{"arch": "dit", "model": "class-conditioned image diffusion model", "dataset": "seven-segment displays showing three digits", "train_examples": 195000, "image_size": 32, "horizontal_flip": false, "conditioning": "class", "objective": "v", "cond_dim": 256, "targets": ["style"], "num_classes": 6, "cond_dropout": 0.2, "norm": "rmsnorm", "activation": "silu", "mlp_ratio": 2, "head_dim": 16, "fused_qkv": true, "qk_norm": false, "inner_norm": false, "moe": "expert_choice", "num_experts": 8, "moe_every": 2, "expert_mlp_ratio": 0.5, "experts_per_token": 2, "shared_expert": false, "patch_size": [4, 4], "layers": 12, "width": 160, "positions": "learned", "optimizer": "ademamix", "lr": 0.0006, "beta1": 0.9, "beta2": 0.99, "eps": 1e-10, "beta3": 0.9995, "alpha": 4, "grad_clip": 0.5, "steps": 37500, "batch_size": 256, "epochs": 49.2, "lr_schedule": "linear", "final_lr_fraction": 0.01, "warmup_steps": 1120, "weight_decay": 0.09}
Rows from block 3 of a small class-conditioned image diffusion model, named by matrix and row number. Rows with one number within an expert belong to one neuron, the router's apart. Each number is 500 + 50 x the weight over its row's rms, rounded and kept within 0 to 999. All counts start at 0. Numbers have three digits each.
Before each expert's rows are labels from the 100 images, of 14848 (inputs lightly noised), where the router gives the expert most weight on average: "lies over" is the class under the peak. Only what is clearly more common there than usual is listed. The data: seven-segment displays showing three digits. In brackets: how many of the 100, against the usual share in percent.
# router: router (model.blocks.3.mlp.router.weight, 8x160), inputs 0-159
# up: expert up (model.blocks.3.mlp.up, 8x80x160), inputs 0-159
# down: expert down (model.blocks.3.mlp.down, 8x160x80, transposed), outputs 0-159

# expert 0
lies over: surround (100 vs 59.3)
router.0:476566522497506577425516509524366558503543597481437512477478551541492535590540486433507535478461537548507523594512525518553624619431492516422528517412527545473493573503451483545464561486518583460516582493480479475549521506520560506498514571489509491607465541501419458422484480504563483440560588545431435592483496492454537461503388475534588564447603543505518497523573457484563434506558384477468539527477441476376527540432524462504500480518521522547444473476471516502413470431475541
up.0:469516500510488442491499452467564555469520504479467476346552463513495493528512463416575553494532494467553491432498462376513337451481542568430442507509372476526502533489487576441457519527562511476523492498517529452460409528478522522396454443380477405458587509509495532541404399529456499521500498569477534449528573367519537478512545544539393406487552484541588521459475510493501476479482561577513502528564469560538510464444496494555513579551443495534445455528444432530494555526515482
down.0:567441515518503492446531459476434507519566502611543525398484368556514473520472482563504447528563596532537524450507399523508476521404536493558584505567586418480442571571469575444479438440516494519495536525533543530469452495536484501479544648487547582527505549614527483558508524439505528495510493489445525454489456490432612520445509544485505572617466534537455496381568499478493508428477466537483473497498565425438555598476502487507521575471504471545523525540611554534444442463509512
up.1:530420489525536532468337525448471529479422487453534403565501484572486584504539461483543509507527429481418548435518613424540576547529551477474455497510467491501473512417476467544443494580394500426533493498499556515521477469575515645552499497502541553474435540469467519573552483512461510565501605406498450473388414561510475578508533465420515628612483532446541428518528506501436524419541522524489459489466471521579501448450520472529453444514490489448465505490409479549505471471493488
down.1:544469455515489470549512440599437510569531568481615534554479587433485578508480527512584486461496509477364467681458400456533448551578525506499527480420406518530561394559478494508493517493548533467532525508468517518477473569522496509508544474494520481434579538463504463493563461571478491520492573419539481462494422478509508556523569529469511408446535434391512393489425481477535473528483524547443523539517508466519540497565518511581434563414395480558505511551436495496496499455395512
up.2:513557483478502521444526463453525554528455519528416531475499492534481526487606533533493492481491512543584475444471580482530437441520542501387477498545535536529515492377489389469466550493551517493558453565470476423477471581483542555518507416498497566513501528647501413467564443516509504479500572517469472515450531468444475433489609497507448428458544603508519388510483498391548575485470592553400510402513477433528485554538498542587558492518567450418468533457455551410533559568578493
down.2:533505455518479425428482536506394477494483478488557568613484338490490502552489413425570365456564565475499506545521557501489572550456517444571467449500457495483520543632464538508551443449467582481534453611521513569563557532470468494437506542528518524496548525555492509508489495576493559517543527412501453478474529430440516596525583601596532466423469480532528568473609490471527451493501471515437505482539474552446511560547441494521459516553502454544536513554415555583522561495480499
up.3:518513481500502477448462473499419476501431526445421531604483488549504609566499499463473488425418518487534511476463517434563497504520437545431510528509527522381477565459466516505473458521494487525554498504534469442509462473525596531485575366467525504510499494462348503499502548558507481464510563485431485449433532434401449446443409468524508461317524563544598387494466474447491568624445617513518538467462472521531524575455456534431460496424514490495455520515470540533475547518505513
down.3:416421523577515551579482480568551537457413525505531511558534509516448448476448502425544473511504560468458498490539567459567478557512453464550494537461548490494487388478453484497578522526505490511435415550569553537475492529544457480501468513476515549441487546570508565429506438568540478536543443482492542481479530391438605465583569526492525527415449516437553505430565554436508480355598517609440502477573413435554521498551570538557536477610505544601531502493473435429465440508487517
up.4:520493504531504550587477540437485517442528477494417530356541513608492500533525592453474510416445495540584520532451459544453470566500579492510535553504499483496505496376474383465405501454560506424405485521492495455563512425437521461629536513527524468595531533504491551453514473546584516458519514554468544468576526459412577430526486495626482423472465529526488515536539440473491503541544529483515554481491554513434440488427557588418538551543500476492480469534485489495468556635549568
down.4:496501468499497505544487497465505577553507455490467473550441459510506445531553421494520361438535556479481448555562508490498548460454462544497521375495562528517597524448445541561442476508420487446529490493545533508527488427598566504548561556609484390431407473456559530539469539442440493532515568504497485484509463493388603551549518498535540456508478497522589532456617456607547465510515535380541493610457488467454436576500401557449498472504506514497526460497530567390492527524550525
up.5:487527487494541529474491512499479421533490502555469536560419540498518563516494423508577547581336526509552464519505480454534475500469482441458535515514492490547502468475465475552428378532427556581473461460444527566446550462494534535487560583569478455565432473385491576536572472394567532509553516546501526449457495437524489466499496505379483497511473483529444418549494520481511497529337514510386509511558479432457522552493389425451408448418509475533489419539486482514423427554509523
down.5:503508537569448529470480568538538569450484512519554448483464485431504593434546544493513557489571434457558496499511550506569562452525460487485479541454375534543523409575447598464523553492453595518562456550608462483439494528528397504484509541565403425537468553488528497501495421508491433428495474462571517467470557490548546487573455561470409439450508427555489414509449410554515458476447454530502489471526488542524521569522519530559422429519440480570444396464433404551577570453503536
up.6:543516518562534552389516511456505515562391538445540561463587477489454457526427483394468539424501502513611460533545407587509454381445517500503439505497626478425517477443514475461486420519543529459435519476530412486429446433560487482469587471452481483508537531534450615476471489540547529554459496527506486536520555519570503554520422484532462426436579501581551580497500441571501418490509514477566529506448501444507508503483514505505482474412555449453440550455521400566576531400524532
down.6:549655490526529433424472525518474530533431451509427523511433383588511416499530519476516456433446547540578508549459471479485505535538574554405459558531516502498579482453475564558487528495474531545512505520550509503446487470532542501417581562443386522416532417547564397421493469553491487530568534441454478484531512520491511549552585441448483497451439493556600464421506532518417538481532499514511504532536482496487587506511422516467514412459532461554433495586441560440436579599543532
up.7:515564451443506515505526482512524511498478584537461608450493484532567490497616500492457538416459486490452520528442504537474523558487562431356512592460611484549556539583521493429473528403567496418524525481439517414501492496454529457576495475520523467590467532559437448390483525459588536465514550535449470592501526533413528385472532468518526468551613543552526434521588435488570386483478449550580559455527522525523531562539551548501536529569503469480487518465492544468418512455526519
down.7:540454477514564482445525500589397496467486496519513489501582511552540471508449452422519482500490520448496453528525549523408432431533499512631524469532528521581497566535584581469470463567534512582500517489524575545548526570524453476493480502487588503578451473547432494485490426482527527390433591468415414399440365481506433497512526526498491593508467509569517587492553505576471608527511429437471520489558489523472465550479420480533484474516488531463581549450431508556570397555567565
up.8:586520489520435549438520475356540519532471488566439530425543518462482536494561451539531561575506418486440419492555513533526526428518534486544539493595519481587438516338495455513467460614507496576488463505518449499508428535516534488528549542529483575588473478564442502469496466395552528395441576550491499515541510406482446440508497530591400490438495524484562464521508472486490440581447509556494549434482533513478568505501463574473547525482520471485383489569456485511405472602538513
down.8:446472503483540454375470462492504560415563533540572564522541458437457450510545506536541430495512506426464481439487539414563549534496440413490532578423601461517476405591522519510515482543442528549555485523488517531583639491411543492492564507527529558514495557500571565514483504547491578533515465547469531506553532479601488532576535498517492386476473498464582561500487483540577590496462474479400440564446445584470492422547505507510468440577473417523441487464490405539476397478514518
up.9:492487483374558541482380515565374614516540510509443492606499488528536525554514483563537520555446470438491506502458532479475574433540490492473444545391590501495500520539430466541534500514484543400478479446498476467500507404512499571484564351560599535467422449367516460413475469504546500522474503488524531520436433561427396489439502447501497599503521531477487454569554516504473475425509473469567509489461536571476487569471535433536524492523527442535563463508504517456400535476436504
down.9:505437474600473526537482455511447459507503534579445508478567597554496521499458471512518494545428523550532503437483441601512476559505481500463606488509547477460502486610491555414493511546493543469345505462554585575433478555524509513568423386475551528449562469520542428515524420460580449551541554504532532475507438407397622535550546481518540522562494535485441447422505477520458544484506603576520531505542536471492493509537476478507499596468449419543505448509517527510408421417505430
up.10:534551537545531575456503430404436511499591564496476486501509526585458539602546481405519542507507527567519482549506485501548485483501502521463489451404563554531473522318488429492435455425511581504501504584526521574477527559508542493538527454450465500547484522503450524498560434495487488465477567558436465506518498473513452479477406520551503408414436572561549493481494469403521553550467482529426547565437507388405513488401580503411454515495478487521450480507405477504472437569611551
down.10:467542486429526471489492444536521522489527381506540453524496661557547527503497507493467589495527439496571508500493549482491563497623517447517469557574447525549465478518581463498505541552502541494481401490532493479417494485506412507488515485531484502537537518477596526505572503586514457471465464459495521562502613496496501506534454484570456506386517449535559450723501508474472413470487484508467496458499484547508487362470409508506521534425498493542497499492417505360580539469456568
up.11:486499504511542566492490523455461433477490571465566603395498470519517464490586472494506553513525474522573474499451488529503468599495554469453472668544502471459475502427431488489455555593503485472553492523517466506507558520587570622560505579468523408497456597474484437433515446621500515497467577476460426566446573491527568524502498426507525595455491459491620442486563359421527517483559469519559505460496438459412485512507494497461533509513448497441456532509439483534522528436559429
down.11:578491522493516480534507538440447499469539503445552446536436447497505528567554583486557375501481464444509537593486500455467507510553603579506472457416457426544522385407502481541515544403520502433507452499462461410456376459481566501440527500501498367459477550425614479576560498510548522533529492514494499476479465536487609557475553438438520399442506496503532516559489447514562584471464502489472479568537519466503582532510536563427456496399471536487539582495460507389445524540515505
up.12:517466569615457486542520530455511483584513568579512508536457483497514501510535436508482520484576434465509492482539486504530488497503491486478437448486478537540522495500386521488472564512463440549546457499546489447551483528493521497503561478559488461507447437482434464449536499416620560514519432492459499466485516370474539598346591549585518484509593471511493383507468564361488441502442465508557491536561465411567555543467451508449603504381515557497574562450541488567573581471510493
down.12:525513468518492494559532549551453574554521522423484465501423534468507454471532510499556406471463557506493436587463519488453521485486468625487488483509558511544502545516479589532478569502508436410505513447503544524539448453548592477521511548577577319366521443487512512564501465467481538550572598451518391394542381463477500487536524543433516479547433495543603602461571456632458513470459516462516497581464452494454518543473506532518463435485486516481555481511462517507566486555527465

# expert 6
lies over: screen (77 vs 39.1)
router.6:623489461585427454545572405497474512503438449500527560503504477454555541453472524597473549412518450454522419463544570546489453506501451463558483480509497382419454505450515526525396553513434449559498446437480488455466511483531542544557472502571540497522468542492517518502485469573547558516560463468521549517570493431464490485504529508450447499564509481553445429544494537575446538473485522498569520428533591532532497607557500448477326569537474432437459542614484510614523481486532405
up.19:508565635605496432495566480630551507478559514561524489533494516523546470510512478506476462386447491540529428540490487497480441509485380539556544491475500447543484531516518483534432484513525536530469492539551539510474519344509508438494630533418554503447560518533529493589528552522522519516567534583531633527464442536421528534398480556497482499487434317496495454483433501535473588520458541494433517532502523472502464451502550407507521481525399446533480511473541582510511524469478479
down.19:572425509525438471562496518527409504495513489505596559495545404506412476488435409490487540515545508440504482472631527426552543468468538448584543459518539458480497512445413464526437321493430548532457474513502453417416526522485493475458519583486543488541357517436509469469476511489564529465463596522557602554518560518505460550516569536487500434603465485506508416525476524512495562472519401511561508462432543544522512576517525519462508501433524457501495538558587452436394483477504498
up.20:557480437597445523543551444397497478537418461497527541472544523512454561495521543548449546434490485507486445419585501504476522556477450430499566480483488473426519516522553539481459548503451464591524548542464525589523520426504640445616533466544513491592555602590579548528436477507528556517525513506416491526573524402507489481437441557549473558443537534582464520555409456473517523632528482456495561478492599488469552512437544534481397560535445461493472481578483488539438463519534524
down.20:532494531495417531520554474447525546483444543519500418533531446508432589477588480584580459400644488527470472578487499480506466521528569499473473520529457565414504457553462538553504479515473595523515424495621458575440484464561457571484492401509529494543445546523500492438356567459540448456509495464516543513493485544468538476540480450494508553460414503480423537561473544491500518318538483573478516558585563527553574573511579483477542450484494504529464504501506569548572462427504502
up.21:506480535495481467506466543557451634540474553542467455553447470524469481498530488476483451547563497459437435452482477497513662519535472518431435468525445472457542437537538497530538415488512478428506460425517532538603486435464496463412441556522569480472540424499566529525559433535483466521589474468565487527525641520514491491549522547503558461585452462482520484504497467544416547440463635346499468518508472474478511435608537490526498403481558442467589552509503489494635501497480498
down.21:445479469564516514486464467543472469505615495493506538485475509423551515562471514485527502610538480510517511451423539522581473469414490462415584571438415452524511434543549527438496498624406508474560509508500544490509505559531485488542483514501362539533387546603518511525553552488518532522510450552481502575491483546544498507457521552582519441433537551505410475608463585397573524482364552461525517434554545574532522421522497416458516486482458511562447480567578499517471441566511539
up.22:480451427465505468523531472515488529546503492513493606599520481453497501523477533496584655447501493497461494462518566575366458500496459530584593527446522486487503475496517463493528501662564473391493588466551418472495569448520463647509499430545503456527513497491522472522425596554598488446541440528576537525420471498561494546455512533605570550527515420497435543553496503531410492497550506477534487490504537517427493478520644410476572504510468541506529547495516487502508502490487537
down.22:549476503528487563521566523442563398458499509545512486427519525554494513485537458454471457548472497477481534434490433519514410491411555378491502577382513525458515431548545513306434401517428610480462617522501563532480507417466483463536515464571518505530520527543502414546562546501447528495471529541586554547546538536502487503509623522523490561428528448444592541497504507478490532489410470496492443482499538465552575437452479561424482542471530472593485490493535517609467471474470485
up.23:584448498450532491484597502423485544468518508485473451605550487552376478645491464485498467392400527510561435506433512435450452569515423409435517471475488462520439525554408515501428475485479466456588420511501572378494492532494444511574633492547500484472490526524488483527519527540514492501475477497474517505483468541592440535523530568510539548537628577531523501489525525450474497516485598437468459490520477445552657485447574480457525519524524502501440458468506545544413506492540456
down.23:441559484392483472560648521468540516604515528537493495435610490536489511479377549446444552562442394524499571545471594554572551492510473572460556570523583477450507488525505480538421498492505479488538408521458526474505535533475456465485538431570516476447530565515440492541526438476507554417435523449543504500543530531469465527537451399504484543507508441411496552504432606560472520488534501598521508467414443487423510423540451534462420477525570423530487569541487422524422448517530491
up.24:505455495636516482514573405405508492479431418502515534510491502589514562494545522521480523374450449513526430471524583513541487575475490465497541423451453435441508532515453533494396559497490452536515471579433520556451526460525563500621547513528571522570490621515482551553454529511523536554558599560421502532558457367407528461472496526555507575474563447499507441555467427530465575509499490499527542475539575505476544555567507486442407431542533437462479465514445547540505433538494509
down.24:604527487466445574565495489407551482609438566498538407469540507617490548480503461495559491396464500510549417438486457536452470475520568516556495525535506544394596510558416563516541413476511451525484503435540543526419523478493486478587577439539548505385570455529515444537453476453498458424502566462537536483491409554407504538497526526421523504527515478430458408436507484603489518483537448534540483552481611572510503574472467527461447558469496485457485513508505566555391535530489509
up.25:609606524523500472416535540518510556506506460488423445495417488436530557428479510480503468522550554472380616497552488505568540455494564457513400562489537481479486507571613557418410592559608540487590512486523567484498464527477454459493427434510500528456523362485510550517537491555466592521510417473514456481505583544509501469513510492496523481531549572612494562513539462511592462423519454447490463552533488550528504478438462477535479485459554534488520484395604531568563525485450480
down.25:495522393487499430444477579493489607524553520574467564551430449497425434470492441518539505562473517501463461494462372483453422468488516594442493443475521446546485403517532570503476566505429496500479500457524540533429567554582492557592439585527509474544460420543566512493468513513443518551547469498584467500554385499416531471521488609518484402459510374567560447477529465503409465477375463478473537473512455450424564486445537485529500542493472498515491429484469550481494538402508463
up.26:526437543503451485441479446486505480532670370516490435488490468462502444449501473520606488494479468522406527540500471473526332469496499536527488524466502495521495485518475449441512462521550483550474434510584589503474576478560437465509486336443444570508530426531483471515445726473498503511488472548522583535483495566499518524498543479489561627553506505504486521521502528498473510521509362560482516515524511603522504470511510466464522439572515485516541504498537567483479574473519504
down.26:476500496503467456409535443481500491479640510470480546504511512446542530582482472518447514560533448536460522441448540528560629483510436491435564450557434493429521520546565410536499514521521498594504484463425529461516444532473543470483460326478438536521485580538492501505437605495575448469485446485477563469494469475476427485450436472566579537534530542522365480641415533442563489477476630465585573511522496463479439448562501435526541532497441523500535517468540492516503451467542486
up.27:501536524459532532453547524487449535532513513462525598519557621553517522522536463332529485537475561525448471497474495506474438504500509516554560454383490551590476529487516564598452418507511468522472558505424450474477529503402526474485480475480481530459471518506427490492554421539523452501469559528484502484543386519357502501469414470520493451531554524473538491486593498488577522639528554518388534502493438491484498468471505560498583455496450518490379415520569438490392398435506538
down.27:522521564479537566526472496487505470405474640479463552469488606412469512475578527566504540430427533412461490496518432490486331544540510509530514508449513546445473418555489502441558547495466476543495591478516457537551478516458527461461453545479493537463511504507482467563512430463502470511476511493470485536430565564569601509482524444437598618553470425523441552506446425490584578583480534577401458507488543431495512528501516488550482499518529439435356545474519455568452544552531470
up.28:511509478593461494481512589478505567445539490568392429484434484494404500466546456503518471444526440449454489507495542459488466471535513480481420608462478434571480525402521440475434492561416540482563396444542530491464570544541493500515492553449581466444559366533479509507582462517594596441464494534511549526471446480497521538432489477517530509522453463506530534483621477525496516421464581540402492510434533420537417466469535426431595480483507413522492464436546456597472579498510553
down.28:597460499521550443513514445534503544484500461571480610430490376537611467476430436492481490587567450462498529433512508444551498438469471483419546510442553498527574458585560419482510433539463535456549404461431384524570517547464523457613549583469546502492527543561451539576484431521510436462362517486512518517494526527527464565474542462519443478495618440527551513525495502524522486468449430577498456489495529503506498385558479557477470539503384446487495483509526566496430466520543543
up.29:533516590556482533459475503479479517525425426546537401485502489440458536458516480486479547443555556444540535497519448519538483537498516466481386564469520516466451449546512547504473503512454460494454462431548492423550419484535492491560450452450451499548446592470514564522526456483520605568399583545504441582536538543541511570443434557568475581512488634622467516527519445444468502453507506399447580456469534576501461472367550574543453545506379542445497497497431457512464441452552463
down.29:537438450465469492495559581438444609543399486511538500526457500557377581502536439457497508539529514515445504532464465485465498502500593530535434565564551460489551521526471471492483438536420555444543437484533416471532510542462465513463632515472460519442401450391466520453501454541565549538456522589435465485538519539550501557500460515438470513468479425568434549486406518467552558508454460491488449483452486554540593428541517494497528488597598460540437597623475538441423519515568501
up.30:464493546488499515540466509438559475501413602505492520514546480527409528569479437474391464499462434481623467483462496513517624494498500529452446422532497523549496504452490554521434470481542558448462488475510478575438442505487558524501520667420579473522467528507415542461616400502560531502491544610446418458431467489510491548538516512513449403531463530602535522524547427494528466453499618473445533517451472464446505573443522582542530576478549515519468444502519494548499441545603526
down.30:556493497501550534592484525531522534506348442595483474514473501539476487488504510491532509469490537406540501548540462494505358515532504504586504596460567526541490498487481583470516440524504549435449535506517496583492559474513468578514549637558578432518527457478462469475581397494441533545485537471551461514516495525532475489552561529439397480484476478463637530413561443572401507538556304510459475518503467507506557537460500604517496447464536506474474467499463483524450575539497502
up.31:444523434439440434492512573425483506545567492540440541594595509568356461435448493491461513509545463550429464491510450533479522475496586518469518477510503504440467508497502507414477522520465496493480464504532532343452479588448433479421551466527515479447432406484514488412533495531538497446456442462486572499524481371515460464564516385524515481490559505532550452508556540554476455462485527437606578485485509433487479527498472501641457451524605433500537543492513464540634520537524456
down.31:420535483429413483452492467405532412480544549528497515417525442503602513472431569502500562513502521419487542485442423592541419508487457464509580541444495410548458455423571538483484506541454523492534551486478519494534564499572493604509444538531511445479596564544542503597525502446483538526398415435544512536433457460468516531379483465561469475455597538605552484445508482432510493475475561536455465524414480556431554420611524467493465548523479476471429477543546485483518408488535503

# expert 4
lies over: surround (100 vs 59.3)
router.4:446549494498508487541511553491465479515487542491539543471470545483552520505539523433509434480410515426536482504516470485492427421517513413497499626474466536535508463425423491408504451482567495490484411578539468461517646515454544482443515488459456496429493451479456462441551459466557504372506461571468481458506544536541398502521466477484365545391464539514529485478436498564521500465446478634517560511553520461496545551475503534544488448563418565497398425514559404502421366459488539
up.4:483456438510558561556499420517574499479517518518512475481505466494516475455495539541486546509494470528577517444525507507539506555515486493440572563509553487442457600500471579423474475490470529443481481548475602498488445484541543553587486522530433458601476567504532470516470557450525653500476466587483574493518494463523455425596378464463434503484547451617495577540516420499342597526531513535551507440517482477409528591551511522431436487564554400467569522558548547507516483517511400
down.4:424471451461467502585499558474480483509515588469504550399537513519510472522434486544505524480488365576550452505583597630377453552473545481544500533439488497467484523486500456533478444506428534440455467496497448458489521542464510559569496506541439451494448515470554548550507482486496517544518587533562500473526542540395579441464532449578536558500409461429451509564457545534560622502566457508492529528454488512607514505482507500389420474453539570426513483585593538481461534413425456
up.5:513498543411510423452548522557515519447528511477487493590540528481622521641643495479478530555447522470435535523471484473499536504486539483472500487525417511531450398444548429427445490477510570465448544582534541504555491490481478451540436561534417398433455452601574464497449504485473451484559498532453570406499494495542580432505517561460501492487470523546432442431457590524547582499491521490481413497555479494531520473465522524572525491415378481491638525473498497568475560480562457
down.5:462503475495495435492490493523522466542547504501433538490550422435546604436438526441523448519507551535480509557580493513568440470449400564516567497493476497540488552537407525511486484506519386474469560487443522507493493469386574475534458509525538452545527450598488480456480539400491459526397489448510485565437506477512443551562461466574497534530519507524416450491503489518399534532362489507481485500399522481485445523520576428590498496486483348572607464579540363523507553564534495
up.6:590372487559498549502545421493543462422493487575491490509538490536607529520534552547477473502358517457531575494497499433620511478518494504539524554501548482507479493583539454487367497502505533451345504562524535502543557503490493555434467522506538460420423562427449643533555488529507500474477606476433476539515490563506532603513516522554479527498559635537496500515497510504510594473531483538493513473552467496526562413536473528516513487537539489446490551519629525526428546450514557
down.6:516580485434509358538469447520429578510524522458510508444514594456521483517543591520523505541436539495472539498559418508544497505526517474563562523364481483455522500516557445446517484565450490448489564559400512377526496557473503512514516554424439475415517496474414513589503565556452483600488608484484506529560535425511419433564508511523535524528524399546581522494467447407505534500493503493495575487463458472490518544579534570477516441424497441474459519536528409590445496509377467
up.7:571454385443493520540608449449505465542537495516546526453516484514507463505441434475508630489473532447475462565493505534522530571510545453427488495503610471480515575526484448427522499510546571515593509471459544530448377400603445498540493511444544485493392542460500479508454546545516524573400475537446538445490425544462495538472473495566537440519565514502571470535617478470459416521517489412541492583491565491422490540484508533406505474546585481554562509542374525560517482431477437
down.7:547451565574475460504517404470547534509427501488488515370468577483529476473542458541504525484530422594451457491465620473501442484501485452562496512519520485552523479451573511464447549525585415380435512533464503405511429489588500502505538494502434500529405524564491490415512580493461460391467525485506506426454558512556487635478501452511446548516509561505407540511472457495555338515479488437436453445379498581507455484513508479505480557404494534502514500496575448571460506477503529
up.8:439531573553514535543484434465564547438519527419454486507418511501533369555554524510517500515426409544474448511397492407391487537433417505492493572431487535476505467435550470530488507485430469476539440524442500530549512512460515475565508523491486488511473581512520503463497524412534562502516540505435469482597557371514481362514548469485512439467472478446551514507448439433462591515545477489511574453528572496395446472503578524454367443533402497497462482561568558504424537572530494
down.8:485544473458475560511543423449485525547554493539448533486604491541494460409448578506462585513487543550462445493397465435515518454415480480505428593539482488513506523423567522514556461460462472441516594521513459526497529458460575623531524541501565511480582396482461485508533481355452520563560491567424435458557485550567576486374492549462524520544503472481532500491591530510483576416469459475407558489444465527536438519439481506445473537538479441470455468548495469495556527522373413
up.9:495497441508445510536482583439514510418503527452457554459512435481456540528502513546505634471413518572460390508427470531531541470500569574455477596551471479474582495528484444526474526511514531468522526518463444376497456427514465463488490545460494533514550455462411498494555496497652493487572502540483538520551506547380443507560518441552473499655654444433440550555548431542468474507493482561424519464530534506472575409538549423518531538512534460514449503512461507541463477451579522
down.9:584500488392515519525497596515395415556525443497536560543470503497490496512486574586547373420472611413513551516555453403524433519549482497565502458509552527457588533515494531530590577519522496539512504513443594546515471466498526444487474519431414523505479496461570590508465571572488510546429485496416504497549471469502484563551539512480426475504482511520475498527490425492461418479549613578451527588499594607459446520464527488510547589568480464508497399554540406515459520525500506
up.10:528517494559502531474509504518506540606514493511548505487434410409481471516532482492482532455479515532456469525502504414459486489506476602445454523465460551517536572431517483601546501486541543501438519484495494622527499602512458496477644483472525528576487564532521428422448537471555569493539599389425529482455459421488473544540472432562533535463393549498499473569457459441496468465573459495454481459516463586516440496558559421509435426495560481557506446552474592477508520486310458
down.10:360542447478562515533423483499500485476472491567395411528456444546537492546483509475542516519495476469460441496451500565416515506458501553523527499519428553514488504531551548514599576515486415502614469457541520643485454565569524482589700521537545459422527461496525519467461465485383481462546556544501461460538472606492492536456460562391553530455520521547510507536512453583494462500581443499549485485498504477481547454449478529548557479461573431504535510513476534453591455544555462
up.11:478577510499514487491471426516441500425501533574456467595476387479522464488446479490566480481468523467501436457472500363468475453504516468388496541562469450456529532467501490469459531494478427495506424445467457426550597498432489517504428410524559463476495442561461511475534431516540468438482558463486416456515469584439528484620507558462461485542550577528485488518480478433514498479463502595500432428450514385547418419555515434472568489603517426414531517544519440429476412560482602
down.11:545442477480507514530584462480490540484520529563534504420515620487498516506482485514503483462533467413497421491507518347561523527508503426493450453469475537488572417464521502500497423471485457472513471476439479524536471489572482409473520355502549466435394485498528448493530420511365433454544546402464475545443631486564484564422496487512483492604502432535490435532478489421499525569559561479460481516495564575375439502504475538545487527582498470471532571440543482523428524605472519
up.12:495464530512509472465550498455512437537479541467509474508502482416556541460425532512441514492586446531456465370527553447422563408531532588511653498492396483509437595495476439447466513522495477521499455498539523562579527511552452432575471506586585510476442547457545460577524523514470539526435528558498548429523482472501638504521536467384465477446417466557541444546499378537522444515525547514513537460490516582458432498515477531552486475507477484402404502561491459520423446483546405
down.12:426501568447530492511514459558554559481453459511537557531591493440541456385606584444565511494454530470475439524421508544579449413539381517488448577530396527534503536550464463482418552455514501546580564454451492473531473475497516565550549543421519519533544507467464568418451495433535479485420436497527526489483481543517472465577507444592468457474569483508545557539488517431509444525442399557595545475387409431504560524545549580479468428445506460497482463529432437521522527445485478
up.13:464461452439483456506524593509483469474499449543531457481431547426573483454454477511465473506435494457617465624439523476460411565510543549511517544539494377535569467503527517482477563496494469487510562525420468476552384450483531477542473580476457469514557514517434510430448477407516443542447549456560556440510570500468395559487522514579552519704511465410492495513523497485497537576467515487506478542450525486430456433577579556469571546524514580557538500540485568449464573503525493
down.13:479521471459573466523548533597386537539563477611556480563494521423498473509523494485596462495462513570504419438556497466491544403538426540490509436502502624449480418522449524516546525458530439584490484520498493440514594490543534381512505496418458498503451472487500512507530436494541371607570519514449470510556440482507543448595468609514519504583550500495513478507515413561479452433499469513482527475489593486506444585493485596566553423534455446427509515439494478431595495480546513
up.14:434612385531505527465486512516513495589574484618502532570505515490444490462394466535398565507514417369533372444487467476507539598523438446462480407586508573511523548426460482500479479489504512495507471522578419515483486487491549545451491557481426393521461546414439563456448485494552475476477501428432488486468515477557420522501494508473503592551523462465383502497489541493383469470515573587431474504463531474482424504578417445487479539468520493531502453540472547454525474502540492
down.14:452471530547415523504522491540487530485564585555531448469488529407458439465515433546557488448534481551475400550466387487477403464524484440528555411413488443427452469414536511548483473450467431455408466495464518591458521482486497544470500527510504537430563555448439535518414463562376416482498454438482530455507493478497561509504516594599535581580423513526462556562518541483565547515497486496481500404514546528513561562501500426546504460425566489480548648544477446496437558547520484
up.15:466492491481565590514427450480591565489465486501455433400514511548466515560444551476446464542535511483580514467408434491533506555485431500477489542521524510447503436499455540451449534495547509448461461525476534420389473457451489568572448500547544593480574529488512523574481557550474587473516572464503465540529593498510413394544541497542579516443488611525552626469471489492461590500539535431538596486522496552500562436551600488563471532507526442525584484416466558539498603489414487
down.15:499512374438528544572603501396499526515530518457464483436504513541517471510465537515516515484487473604518493503409522560406493543486566475501474544476487547493471390491414470588543501468437462465550482491452490504547496433449579576520413550465497462446449481430530517543505465407479565550571556501465486430582503538457569472457434506537649554525518479427488575526487495556516549434628484450425533526438494499517499520495515568414542497463511526472516542512460549453397516522369414
up.16:466602476446561526482566433502451632523475542498450557561462472514552471603534472487491484482552504386512537532520525534526511510447503426422463430448535504546565445506526465465434491482575521450518428455493525479522565559465559554464467422504597477478423506544483526493491474438479523544518543464512515507528534422565406381564489493509475539460528555635566549537441578567525463359506479507509537507465463536381511567486506585546386440519536435546540506533539450448478483451560507
down.16:495509426512562469535504422446515476513439533630502517343597509494535497403475488435478571522465397523534543491529505529522495544395413483483585485513501444501500514501478503466518478524470476452528466553514507473446407465484488468472451502424559440592417559481502537512449539440554520535504510567484582482548506548531521475534453515428451495571593425487515591565525564471475514537472482459526491496446499491592406540523476466510520501346576590572530580423444526488487483397427486